config.toml
arch = "convnext_v2"
dataset = "gratings and oriented noise at many angles and scales"
image_size = 32
translate = 0.06
method = "simmim"
mask_ratio = 0.5
loss = "l1"
mlp_ratio = 2.67
patch_size = [8, 8]
width = 320
residual_init = "none"
adamw_lr_other_params = 0.0012
grad_clip = 1.0
batch_size = 64
lr_schedule = "cosine"
Rows from block 2 of a small masked image model, named by matrix and row number. Rows with one number belong to one neuron. Each number is 128 + 24 x the weight over its row's rms, rounded and kept within 0 to 255. All counts start at 0.
After each neuron's rows are labels from the 100 images, of 14976, where the neuron reaches its largest size: "strongest on" is what is common among them. Only what is clearly more common there than usual is listed. The data: gratings and oriented noise at many angles and scales.
# gate: MLP gate (model.blocks.2.mlp.gate.weight, 848x320), inputs 160-319
# fc1: MLP up (model.blocks.2.mlp.fc1.weight, 848x320), inputs 160-319
# fc2: MLP down (model.blocks.2.mlp.fc2.weight, 320x848, transposed), outputs 160-319

gate.396 [144 127 140 116 111 133 161  97 159  93 108 108 154 129 122 119 163 119 140 158  81 137 113 125 122 126  98 122 157 139 144 143 119 132 106 119 135 154 168 122 132 120 120 144 144 102 133 141 126 124  73  92  90 150 157 114 120 160 120 139 112 111 141 167  82 159 130 120 105 107 153 140 112 165 139 137 146 158 129  98 149 108 126 145 160 130 153 130 147 106 130 132 138 147 120 135 126  99 104 119  93  91 119 100 139 129 113 118  92 129 133 138 140 144 120 112  94 123 102 149 110 107  94 129 126 148 149 145 158 114 127 117 138 144 145 155 163 105 112 124 126 120 104 128 176 117 140 131 119 168 129 136 115 119 149 137 125 126  68 136]
fc1.396 [145 147 141 149 105 137 126 145  77 158 103 125 137 119 123 133 118 109 112 139 121 130 121 122 144 148 112 144 150 150 123 100 158 103 149 126 127 179  77 119 141 111 133 121 119 143 186 134 141 126 153 120 142 123 111 121 123  84 124  97 128 189 186  86 187 143 162 140 146 102  85 104 122  99 120 182  99 120 162  86 100 101 158 102  99 164 149 135 138 150 133 103 112 154 142 119 154 114 144 161  79 146  87 133 147 114 127 180 112  74 131 100 145 113 137 117 139  98 131 150 128 142 179 145 113 118 100 123  96 143 131 142 135 172 116 148 109 129  98 112 125 111 133  90 124  92 129  89  88 128 117  98 159  96 123 110 139 110 132 150]
fc2.396 [111 112 155  81  98 167 137 148 112  89  91 110 138 125 184 121 131 109 176 132 145 175  84 120  97 144 100 119 110 136 109 142  89  94 162 104 118  75 107 110 106 141 136 106 112 127 130 126 111 133 106 120 118 115 107 117 114 145 110 130 125  97 161 127 143  80 111 121 120 145 153 117 151 129 115 119 140 109 145 129 138 103  82 102 163 174 103 128 127 134 130 100 119 168 137  81 142 112 103 110 145 144 146 120 178  92 140 118 142 101 108 153 118  82 126 124 128 135 134 110  96 108  58 164 149 130 116 151 118 118  95 106 113  96 131 133 149 140 167  79 123 113 115  85 179 137 184 127 114  94 123 118 166 104 108 129 100 115  92 101]
strongest on: stripes at 15 degrees; square grating; very coarse

gate.11 [123 143 128 147 145 119 112  95  76 100 148 139 115 122 144 110 117 163 146 129 151 136  87 145  87 108 156 170 126 119  96 111 143 107 148 130 133 134 134 144 116 119 133 120 110 112 116 143 102 154 138 162 105 156 110 153 145 124 131 153 142  88  86 127 135 115 155 146 148 107 126 164 112 107 127 141 141 122 107 121 110 116  76 110 146 146 135  98 108  96  71 122 124 103 107 153 102 130 127 143 143 104 154 138  96 132 153  90 148 115 124  86 122 135  98 152 142 139 131 139 135 144 106 129 107 102 106 117 134 112 135 150 148 112 136 118 128 185 171 124 111 144  99 108  96 162 126 108 111 148 150 170 130 109 177 165 130 124 105 145]
fc1.11 [ 96 172 124  90  99 137 120 161 127  82  92 110 100  99 139  93  89 124 102 110 121  69 136 106 121 132 126 154 139 112 108 156 136 109 135 145 183 143 117 123  74 151 114  96 150 143 138 109 108 146  77 144 134 115 126 130 107 110 136 132 117 136 121 133 139 102 127 124  84 161 130 128 104 111 126 186 167 134  95 120 113 101 147 128 119 112 135 129 158 136 100 149 119 139 138 127 131 137 143 141 122 146 139 160 106 121 128 106 105 162 154 102 140 152  93 164 139 136 122 124 134 168 149 189 204 170 138 141 130 131  92 142 135 106 167 123 104 207 194 134 141 143  91 106 115 162 144 141 147 122 143 148 101 163 132 108 128 116 101 138]
fc2.11 [116  93  91 113 151 118 123 104 115 169  74 106 132 120 115 112 134 145  86 140 157 116 105 111 152 124 124 134 132 144 161 112  96 135 101 151 144  97 108 158  89 101 173 148 128  96 133 137  97  83 136 125 124  63 142 148 129 146 147 130  94 138 152 120 134 131 137 130 100  98 130 101 137 131 141 143 102  96 144 150 128 129  89 145 114 108 111 128  97 103 117 120  93 153 120 165 102 121 127 113 159 117 125 126 150 103 158 125 112 151 149 117 135 126 125 144 114 126 175 130 140 120 147 143  77  67 175  55 165 144 143  87 120 144 120 110  93 117  92 109 133 141 158  99 128 111 114 104  92 121  90 108 120 121 167 140 129  99 104 127]
strongest on: stripes at 15 degrees; dashes

gate.42 [149 100 139 173 190 117 138 131 143 133 123 147 126 170 150 138 122 124 140 137  93 127 146 157 157 175 133 144 129 125 151  75 111 132 138 143 136 173 146 115 164 161 156  99  52 130 115 103 142 134 146 129 144 152 192  90 144 121 100 123 134 111 122 147 111 127 124 105 118 121  88  83 102 159 132 143 141 115  83 109 129  94 150 117 168 117 135 130 165  97 153 102 130  99 138 168 190 133 142 106 116 109 178 128  86 110 112 121 108 123 145 151 111 138 109 171 114 121 135  88 124 167 123 130 152 117 131 135 102 110 135  99 116 138 141 161 166 143 139 139 152  91 140 128 115 117 143 165 145 137 131  98 151  87 151  97 146 116 150 132]
fc1.42 [126  93 114 156 123 121 129 110 112 128 126 123 110 160 150 173 127 121 113 167  81 159 134 151 147 153 109 109 175 155 114  79 127 139  96 138 120 162 169 128 154 152 138  89 105 140 143 137 134 108 143 137 158 113 189 116 119 100 113  97 111 149 118 131 148 105 155 138 139 132 100  90 125 137 136 119 110 114 125  97 149  96 110 128 149 118 175 111 142 117 128 100 122 100 135 134 157 158 179 103 124 102 152 112 133  83 124 127 113 121 151 143 103 125 123 146 176 149 124 111 150 121 127 160 178  92 118 121 105  83 161 133 128 132 164 152 124 118 150 124 140 100 158 140 106 114 157 130 147 115 123 117 142  50 158 157 136 118 127 158]
fc2.42 [126 182 100 136 161 118 133 101 149 113 139 160 155 131 140 170 109  91 115 110 172 129 108 112 120 140 133 110  82 142 172 101 164 146 140 197 150 127  94 116 145 125 105 124 155 148 149 131 101 154 161 153 126 162 103  79 113 126  97 143 122  95 120 139 103 131 123 103 127  84 126 143 128  89 111 164 126 118 154 152 151  95 141 138 137 139 135 138 169  97  94 130 130 112 153 108 174 133 151 100 125 137 148 130 177 112 132 113 155 122 180 136 107 129 118 151 119 158 140 128  85 120 130 135 108 142 146 141 102 155 118 181 102 168 133 104 130  92  92 102 137 127 119 159 125  97 142 138 181 123 138 125 132  93 126 177 153  88 149 156]
strongest on: stripes at 15 degrees; fine; stripes at 30 degrees

gate.227 [129 137 141 115 122 130 163 176 123 150 132 126 106 104 110  84 103 160 122  77 132 139  93 148  76  85  97 160 117 159 126  92 148 116  85 106 152 138 107 136 158 186 124 101 165 111 152 129 122  67 114 128  67 116 116 133  92 132 142 142 128  79 115 142 198 115 122 169 121 114 122 130 119 119 197 123 121 113 152 106 127 107 133 150 148 110 133 142 126 102 147 118 139 151 133 154 153  88 135 140 135 108 159  76 114 176 122 103 128 159 125 117 130 133 107 169 123 111 143 149 152 125 103 157 118 123 186  98 105  78 141 120 124  78 135  89 156 113 147 156 141 133 139 136 161 114 105 121 164 149 111 106  93 127 153 154 148 141  90 101]
fc1.227 [ 85 147  81 140  97 139 145 133 100 131 173 101 127 135 135 150 124 154 173 126 135 161 118 150  85 102 155 149  80 119 129 148 139 121 109 144 124 147 157 117 121 149  94 111 106 151  61 158 136 148 104 101 105 161 123 126 128 103 120 141 119 112 135 111 177 109  89 134 146 177 112 124 129 109 132 119 134 132 121 124 124 140 145 111 141 161 113 128 147 121 106 152 107 144 134 129 123 145 138 127  98 131 116 107  91 150  91 129 108 161 131 173 142 149 105 151 101 101 102 123 130 139 105 104 122 131 119 115 178 128 158 118 137 101 134 112 148  99 108 107 160  93 138 141 105 170 114  88 134 127 175 148 108 150  92  87 120 124 112 136]
fc2.227 [110  97 165 187  75 118  76 126 116 111 162 137 143 123 145  68 175 107 148 161 122 127 149 123 133 118 139 113 141  99 138 131 122 112 124 120  75 118 126 124 125 122  67 142  78  93 160 163 140 158 151 116 136  89 162 127 161 141 129 147 106 119 149 116  86 176 113 115 134 122 138 118 112 109 126 128 105 133 128 156 131 123 131 146 121 146 112 109 104 160 114 140 117 153 139 167 106  99 122 135 143  89 145 124 118 152 110 178 131 118 105 134  95 123 126  73 108 169 181 127 140 147 154 133 128 145 137  68 105 173 163 156 124 109 164 130 122 139 113 131 134 141 113 101 127 110 116 124 127 167  83 114 119 149 119 147 134 106 127 149]
strongest on: stripes at 15 degrees; medium; stripes at 30 degrees

gate.222 [173  99 122 158 116 118 175 166 120 131 121 134 110 124 175 176 142 139  98 145  91  83  89 130  84 129 112 134 124 163 153 141  98 121 123 159 101  87 125 155 122 122 115 140 123 177 113 111 157 160 143 123 129 134 129 103 119 105 149 158 141 173 111 162 145 136 120 159 148 127 178 194 160 120 160 114 141 103 127 110 143 115 107 112 133 120  89 131 145 165 132 118 150  85 111  94 148 129  97 128 109 121 124 126  94 163  99 137 113 126 109 118 125 119 161 153 122 167 129 138 120 119 156 172 143 127  78 127 139 134 138 119  93 148 122 157  98 159 107  91 138  72 127 105  98 139 132 184 124 137 162 114 144 135 135 127 142  96 128 127]
fc1.222 [147 117 109 178 144  92 135 103 107 134 129 144 111  85 167 127 164 177 130 156 105  94  65 131 130 136 126 172 134 155 126 115 120 158 155 187 125 134 100 144 105 148 132 106 121 181 102 124 133 159 146 101 134 154 160  72  96 129 143 129 104  94 103 165 130 146 114 158 132 116 130 177 158  76 207 106 163 101 114 126 108 111 143 110 122 124  95 129 145 184 152  73 153 122 124 100 142  98 134 106 116 118 106 154 120 132 105 104 116 138 142 112 107 138 146 154 111 178 125 158 102 127 158 129 170  93 113  96 122 178 141 153 112 165 137 137 121 150 105 140 119 112  95 135 102 122 147 145 140 105 137 126 149  97 125 129 130 141 130 124]
fc2.222 [119 112 114 120 145 116 114 176 151 136 142 136  85 116 127 116  85 144  97  81  86  56 114 135  96 119 137  96 100 115 163 138 133 145 114 110 122  93 150 127 154 122 112 127 136 103  95 130 140  82 110 162 154 139 161 110  82 141 119 112 121 133 132 159  96 122  90 113 178 104 148 123 135 111 107 156  97 130 117 130 146 131 110 128 174 127 116 170 107 105 132 134 165  84 176 109 133 115 125 104 128 147 118 131  91 157 139 100  82 129 158 124  85 135 152 150 139 168 157 102 155 135 139 196 181 117 105 163 134 115 162  93 145 100 130  80 124 105 110 131  96 170 139 111 161 172 124 127 104 133 143 112 127 135 121 125 126 106 135 102]
strongest on: very fine; stripes at 135 degrees

gate.182 [180 189 159 186 115 121 165 128 158 123 149 151 150 100 132 118 150 124 108 106 118 111 183 129 109 116 120 146 139  90 135 156 101 172  91 154 161 183 151 135  92 128 153 140 173 118 166 153 106 139 122 116 135 123 223 167 159 113 140 111 135 104 103 142 149 111 169  91 136 147 156 106 114 133 122 131 133 143 103 141 139 128 152 120 161  93 154 146 144 125 129 106 126 145 143 138  93 196 140 106  76 119 116 134 112 151 127 113 148 164  93 134 142 143 179 152 141 112 177 127 125  96 120 190 125 108  94 151 119 122 137 144 129 123 127 127 123 117 119 135 124 136 146 146 154 128 116 147 114 125 167  91 104 104 127 134 133 120  92 124]
fc1.182 [ 92 131 141  79 157 151 124 124 109 115 126 142 101 155 140 107 134 140 136 138 131 149 113 147 170 184 161 118  95 151  96  99 147  80 182 100 158  82 100  98 113 109 123 102  94 126  92 107 156 136 124 124 115  84  83 117 127 140 122 139 125 144 127 139 116 151  81 147 137 143 132 139 142 127 106  87  93 126 138  71 101 125  98  97 111 110  94  98 129 116 111 107 139 126 110 117 128  93 137 158 133 132  78 141 137 109 122 147 189 116 208 153 118 102  79 123 182 109 132 121 117 144 160 105 161 142 167 147 140 111 130 122 112 154 112 147 113 141 145 128 145 160 124 114 117 159 119 117 120 126  92 139 158 159 140  67 103 140 137 120]
fc2.182 [144 102 130 175 150 104 115 135 149 146 113 131 136 151 105 141 111 132 137 167 148  80 132 141 130 153 144 143 125 124 146 104 114 153 119 157 118 146 163 117 133 157  97 152 128 156 155 118 139 121 122 108 162 118 135 203 112 149 127 143 130 176 174  84 110 158 135 125 133 122 190 160 114 152 147 118 136 125 162 135 122 141 154  57 125 118 153 115 122 109 120 102 162 102 122 142 104 129 127 129 147 119  91 109 146 135 103 110 121 106 143 150 141 137 110 168 124 136 159 126 110 127 110 165 139 144 134 129 136 120 142 169 141 152 151 159  45 154 148 168 155 163 139 147 140  81 116  99 114  85 145 130 159 128 113  97 159 113 148 107]
strongest on: very fine; stripes at 150 degrees